config.yaml
model: "encoder-decoder audio transcriber"
dataset: "phrases spoken by 400 fixed synthetic voices"
train_examples: 39062
n_mels: 64
hop_length: 160
input: "log_mel"
spec_augment: false
win_length: 400
tokenizer: "word"
vocab_size: 208
encoder_arch: "quartznet"
encoder_norm: "batchnorm"
encoder_activation: "gelu"
encoder_drop_path: 0.05
encoder_depths: [4, 4, 4]
encoder_kernel_size: 25
encoder_stem: "single"
encoder_widths: [128, 192, 288]
fusion: "prefix"
decoder_width: 128
decoder_layers: 12
decoder_norm: "layernorm"
decoder_norm_position: "post"
decoder_activation: "quick_gelu"
decoder_mlp_ratio: 3
decoder_head_dim: 32
decoder_fused_qkv: false
decoder_bias: "none"
decoder_qk_norm: false
decoder_parallel_block: false
decoder_inner_norm: false
decoder_positions: "rope"
decoder_prefix_bidirectional: false
decoder_connector: "linear"
decoder_tie_embeddings: true
init: "small_normal"
residual_init: "none"
optimizer: "muon"
muon_scale: "original"
lr: 0.013
momentum: 0.95
nesterov: true
orthogonalizer: "newton_schulz_5"
adamw_lr_other_params: 0.001
cautious_weight_decay: true
steps: 10200
batch_size: 128
epochs: 33.4
lr_schedule: "wsd"
decay_fraction: 0.4
final_lr_fraction: 0.1
warmup_steps: 1020
weight_decay: 0.09
adamw_weight_decay_other_params: 0.05
Rows from block 2 of the text decoder of a small encoder-decoder audio transcriber, named by matrix and row number. Rows with one number belong to one neuron. Each number is 500 + 40 x the weight over its row's rms, rounded and kept within 0 to 999. All counts start at 0. Numbers have three digits each.
After each neuron's rows are labels from the 100 texts, of 14976, where the neuron reaches its highest value: "fires on" is the input token at the peak. Only what is clearly more common there than usual is listed. The data: phrases spoken by 400 fixed synthetic voices.
# fc1: MLP up (decoder.blocks.2.mlp.fc1.weight, 384x128), inputs 0-127
# fc2: MLP down (decoder.blocks.2.mlp.fc2.weight, 128x384, transposed), outputs 0-127

fc1.92:487527502405512514483582516512556592478528514477441510520479444560543456578522502515531520571529446531420501483486536517648449503467428442512476469466476532469518473495474493470462560582516489515542527485528528502426525459489529508473492485406451511495553466502500518558550486483435493473531444516533547533540475478492474499429485526452542533462507440500421504506501517489499519473512
fc2.92:514424464503527540514515546462485495512503476461432510510487470524545517539481485557400475498400504475518479461506532479410544502423503512535523535510486465542464530510528476527505510478570481473436502500506598526502462501497448498536589538541514485485527460496499485479479446494437514452559581520505531476560514391578469506578451502473465508501474461508558557565514450486561550481565
fires on: "forest"; "timer"; "slowly"; "wants"

fc1.246:544563459500499481429531546467469391528528464511394508509554521521539536479525528515513530483508498480463604519447560490546502549491486513546469543511495542448473486512480490550482488488427492489512513507435511483504459473460506532489475510487507498504455495486443485566502504538491471530499469444497459469569423448520590571506517490493507467409524383446556520514500537541538580536431
fc2.246:531493520456577551529498629468464544544515521505537506486457550486450465494464490569587522421514481483562529459398513439496487494531480519461508517476512526435456414497516504571502554453524526548481487441494430428481487453470466521448492510502498503477544507516455572470502519521515426495476547534508465518475455521587472494543595533466508531478517430480465477539510512487524475458510
fires on: "left"; "slept"; "needs"

fc1.168:495520483567555491477534521535525555492481417398500563446593479548525535419522550588472474452516427540469553510468537516464488531533532453567466463496491488500519531552514549520438427480508495474469461546491529501502427485574558487469448476466473501463523442498452510506526505551530518489464486428472556484419539461508467596456456479517516447536526485546536485505482469528511516512505
fc2.168:501462565507565507512449519565495506520582489510516450465459485487512560544508480469539513544519554520448510401560441357504457521480402479495520484562509443435530455493535422512556503496467495579494511492495524538477450518488522529509498518495467489503454473449494472549529535537470516538445456454442516470489442477499452547548503443518518552524514522523542586470479522463477504562546
fires on: "ran"; "tree"; "one"; "chair"

fc1.102:498524490488490539517514534497507516537404444471469486475491460497477430501472477484504533559491534460539537478473540523451495444551448573490521607489519461473464544518454446455532476478445537528552510468500498527402509459493494525438493488509453467507589531529536554526465495444432583517591506433411515538570520529494436530569488553537558437533510514522498504508513519487491487473565
fc2.102:456468512471434507660481453509406533518434473467424477492484459536520453535514490532500554579454520551453514536485478479419457422502513450446550560558500456503488491548522435484569559440457544520531457506504526533446473496475479508519487563505476487497485518478478531553455476522468629515540535462505526475496470525515548491504524555531455459503486471493544504495483520505493494507511
fires on: "<end>"; "find"; "dropped"; "mouse"

fc1.74:468532533451517487586493591488547588476584547467495546447465535496528541537470494485501470531407448502481498486519542500457458458486487477535478521539465485479506487459493484585537488529555550445472464491527529599515450487513498505468431474520428476508530526542545510486554400450480458481567491452482505487493485480517462493531504511529508529466447513542558408524589510524447530452444
fc2.74:429465511503412534468534445564531477519499478478482544486512429557512405558480521569538522497504492512523442526481501506549488490483485468491443549496555514530490564508495488410474523493571412454486520528510516533501485452531500509483582552475540494481581472509541519481512540498483565514539504523546515416574472432503512544468426422473505467488456444511523493483535546400557488517537
fires on: "forest"; "kitchen"

fc1.144:478533464501473521527469460508554458552536449493516453494530474508576515552494420481443568554475443493592521572476527433503547409565462538503476588449503538519483548487440469499567523532473528542494439548527517530504473516446393521477457459536530486497567525494439518485521494480529493469546504521458550460502492516490470522448516458525507508550461466442504449536466560497453542426504
fc2.144:400550511463418586531500453465469491522529489551499430589464470547509502466480481474497479534520531544496516488407499532451414554512451509478473454491515436551547527418532446458460485518581519497500513417491483465484500514498484526511456521510486513482494448499482530526524580462525532479621488453500542512509494485500505514483614527515541520439474498523574463535482513492462522528541
fires on: "was"; "we"; "me"; "timer"

fc1.135:476538472543491487414497500515509560536517536428498468499515459524486433503523499482437450515493550531509512438461529548504562518489536512483498543469491480547455509585511419488470605453431439519594522497500486515483520482472519480461515519550511517509511472475574512483513587492540467475462427557516484467560491434435513462606488411511455455558463441478492489537517465518551501483456
fc2.135:521511514505554469489589467519479464586492463575453488493512455466459463455479536533499543503519498514462541534467462511468471509478560529514415477514464550572445454546503545506538519462498515549494515489498562423467506551496487457500537447509436496490565638502470510548420536539434483417512514546516557449475527572471488487486487485498520532471500456467490564472499456524458458437559
fires on: "was"

fc1.127:509542479502466475574485464436492548559533505465504516483516493495497487486523501421521561534487561564478494549512518469429476599515458522476383520463534534540481466544447463444487469487557533452566459492451535495457482528425498528538510479508541517437453511448449509535519498536492620508509528493566470519465554498447473513440567526515463516498475476529439493488419575499485542480461
fc2.127:374446517482508532566509513450471434501534477475509549549560474520491554436487460458558473526434537528518559488490487545534542491536497532497509521472512421493473529515507494583476472469493558450491598510487461520499424528491409560481467496545502507540484500492492418517477565445449439426555518491470452527534473587520493453496545556495494481487478495512554475495513430499464499525556
fires on: "needs"; "start"; "beyond"

fc1.382:433446521546550493530497548534501658481513515453527465520484392554534503473507531475530491511470574484453537484470527526483557494470513458543627519513526407490499508518499496532504511510457547423463516510587446509472523465471481461488489493562502477502540531501520452497481499511508494415525461439452511472500459557534448507428515536509489509502494504540509449501480489500466394533516
fc2.382:520505515491492459572519454484502484478482478449503546497505512459472563566499519508547480517476488533508486399395464567520531511491403489472509425455438542508500559511443537496497519492597466578549543483514455520493475440563478538594530383499502515470582497471497555433497574508471570545501505505504471465479508472465505507469483466488477490448495508537519476544520556528521501445540
fires on: "<end>"

fc1.196:482513490503511534394546493561503490522503521500443556529508563477460494539480519545460507475530550491493460544436467511461461577420455479517509469475631489534534472503489525490486374476503449521535507512494462474561531552504482505492506495418463574506550451483510486500504518527501554515519534446475499491533584498533492481495444415473548464540484449541554489436534409538540491521473
fc2.196:495527460456478483494502523537565514527522506507483500460490509513531556543489461484522459461475512521497472542531461428492475539420531490460520484499528514420574411448475487474495512561452557473493463459496496488510483436528557483488519555527556490512536472519509419546457473509505478553451503440467550477506551499442457447491490492665474478529533603592486586514475492488515487554521
fires on: "ran"; "one"; "bird"; "go"

fc1.293:457551375488445523508537504478495490535542468410539524451499497500479518480548483457505537533510573540505541486475498539515469491517425466473428515502538455507458465584469491536568436543499550503502534524469478543493443556480440485495499505497427513520554528516528464521507496484437540508462545520435522497435539503539480600416512483470588461516506511499563513525567513506474541407468
fc2.293:458477504432432548512434506511511596534475474578521476538517496556523504484514510449577455501540426448472515487519529470497486526536516479498485520537496498499446521480498554529428469504449429524517475483520546532490475452485508553467448500481512515463492451492554621591490591412474530472492518532457571502490482531394449473570574484565475523508504472531492509504479521500448496492542
fires on: "needs"; "dropped"; "start"

fc1.55:512530545513536531521544467381540474523486449575462457552487436531480489451581530514607528601534481564460472511483497512527472502457486490521496440521463579482495468503480489512530490549480495467425456554501510512464508438475550529388502461515437535490475513446531484499556453515481520492525545516546484526508499452425561472527419495478507551472524464490457522461529565513520469531533
fc2.55:537410480500481556539526559540428529479503531509556539424610539463519514571478460522525526471399520427480477515515545554496485427516495508510511516474528510504553473485502515546476469472463549455497469426496575482450484472422500475525538516475414516538608499483508549447499481473477480514531460520514485533480504496544466501518507570455484490451403552477471541504483507474557565505510
fires on: "forest"; "forward"; "market"

fc1.93:456518572582521487556482501480443471493491483519574442478452454501442496555510538535427508478501521506480524524516502456510470426453565504536466454489571518476478580541423454457522496490525474510519507518509569550488469548483451544559496429549540506568571502526519478513481497466546453530566552497484479564547448486493395437492431460500503447507523467458416498527489490553498511514539
fc2.93:454509457488471513466509460547481513536568531488473573462533517488490538475509470553461502550461516501534510504423538570457458547504496505505507578467449499571525430518505533592481563467527509465519521452517407521525516495433469462483484485466520425499519486519464461477535457526400539511517526449454474491444566554428507497545437457542496497415533433557523477478548526518586471510509
fires on: "was"; "is"; "this"

fc1.353:547452503574550475522501425549447530426497586427494490487486441496418527531524499538468520484535488474503523543527441479449477560462448519563492544528495515463543429516479525466532529546466479472521484501540493480497507509458509570618456456497497455545462457532490509466499559492538496559476542479519482462510587561516464415557449464532488458523540473536484502517522492528504425521413
fc2.353:528542553476572464501496479529511475462603490430542472472553492499486562493514471505482540452493508514441558521432486522479437491478520525540540430504492505489403472538410426571541466461539505479495460502417542481485479540578512485570520496534505507519530507520494472428480506528402518527477496389530434530524573514520457479473476527580536532521503477503501498523481481489569470538517
fires on: "ran"; "red"; "bring"; "ring"

fc1.23:484495490473566503499494599434511500543528427525502563499493517503467527488521480440546572490506475455496553468520489475503568475524504476521483488565538524456603526524463517502427461520498437554469386521474457511550430473499549452471425528518418557441445530490511493496490491466466460488492557419514547497482466533551504511509530518582487562459527475485580487494515497549457520462543
fc2.23:532504480507519500474476543507455573482525508582522474504502483491497451539501535449545419579511498565552484508526517434500449504533450511510556537516453429521476455489451485513519553539464493502509564530503514470507454528503460458516489496443469444505320511501530540474498543554549528549445458468494493532522493504489492536530570463389524507495555487525453515498497469444431474578497
fires on: "five"; "stop"; "today"

fc1.213:572491427575544456472494448491488453523536447499439588429538518516517510553523539529448517496568491492431499458483473499491536518508484482518530531480514551505437547547471489512507419525499497493525531540500496348489456488418543513475517481531467519545507439474466514529521533464532391495435498495417569506541525478553529559492519460501548541521549461471507492513491508515491548443469
fc2.213:573479512449578533503514483513505501493647519551542428477451438507504479505525510528501488522479474542518414444502491423412515479564439483585542509461476482539551534498505469496452530467504469499534518444467442401532486528519516526500479529498536484528478474497475458510457502474486459471488536529535507557471515532540507481549569569542504608479511441511480503476460469548459446551496
fires on: "was"; "we"; "me"

fc1.380:403533519492463470529480519487430476466517440497494499471473498524484517468424536507500523484564531494522493475488434498561514481478445525584501497562501492525432501517444502533573524533447525534478482573530558449452434509531526515571543468498533469502503578482491426444506494456539547493469585574494447462555485578528524462489476439476490439546477541532456474476464501581461577469509
fc2.380:556553461433506471513531456508457498478472533536435478549499491472502482435481537474537494476473518492559453529470517526452485548582572462472485462480466478521537474473508481539466483551562450515438503568464463460565539513442532429501467496504505485463449515490516570404537500503546483555541488441543505475427461558450483523532527575526545501515481533529566520501583528488474537533384
fires on: "<end>"

fc1.282:557530641535498537554515540513473598501497505476522427514472518426473479513434529442454563525486501443528526463512539466506489478552521557500474518477526523496510540490454510525501536496567485452477501418500493478496503479478516484452512549545548493528521485431521536484497529513475499500558468523500383522551476449466478455559444393601482496549506514466506483503507451425467457523491
fc2.282:385520419516459532508479384531490416517538460548484523397535430512546484465500439593483426540493503514532530543484525566503557500487544453547500547542448497506449450491461546504551537519447528485532521472531520539513459531518499464577528514458465479505486559545486541494509479463474492489514530474561540430461501556502555498500507481472489483425507508428473502458501531518543488464531
fires on: "was"; "he"; "we"; "she"

fc1.309:467529440430484484485609527469554548487520477483502524497510425526525501597548531512498533593510443531412522461509521548561446518475468455484495426524508496384502484486537519470447527570510539498508501483523576537443501463465546493460502489426480505521563520471473521555516495499478489516491421505513505554577547494519450518433503520439518514455500462535424504553509507448513529515529
fc2.309:505415496482560538492515542492494517478507477478455505547435476563514492510487484510429462487388536477522412483503549505463540490417512505525486512473516509537493519540490437510531510437585465466432530508517569515508429527518447511563573516508523501464506431513531482509499428487436518460551582528505495475540471422560485544591420505469488520481502479493558527568512495480542527437528
fires on: "forest"; "repeat"; "thanks"; "waits"

fc1.122:516484508511480496541532434450531484461546471484503481479530449523514482488562542517528521446528646482517501580487493520526509559541517443476473500448471509535507512551463510503480502479498475479538457545437557484530457555430432547547487460535484533476516567434453479481479444532505570431484616473535474440446512457440500557502464541519500504447451445533525528518474562547504508529442
fc2.122:418485477507488500580522550445421509516518457466447445486570476524461536398442543493533580459490494568579576480520496520481531463486472567512512441481433473522541505543515497529500491501477502466493528507572463474497523538510479501533467463541510462446523484505477544473538596474441444458562494470444468476497496554464546490511578547484424530463522454539522536508530456516503564495551
fires on: "left"; "needs"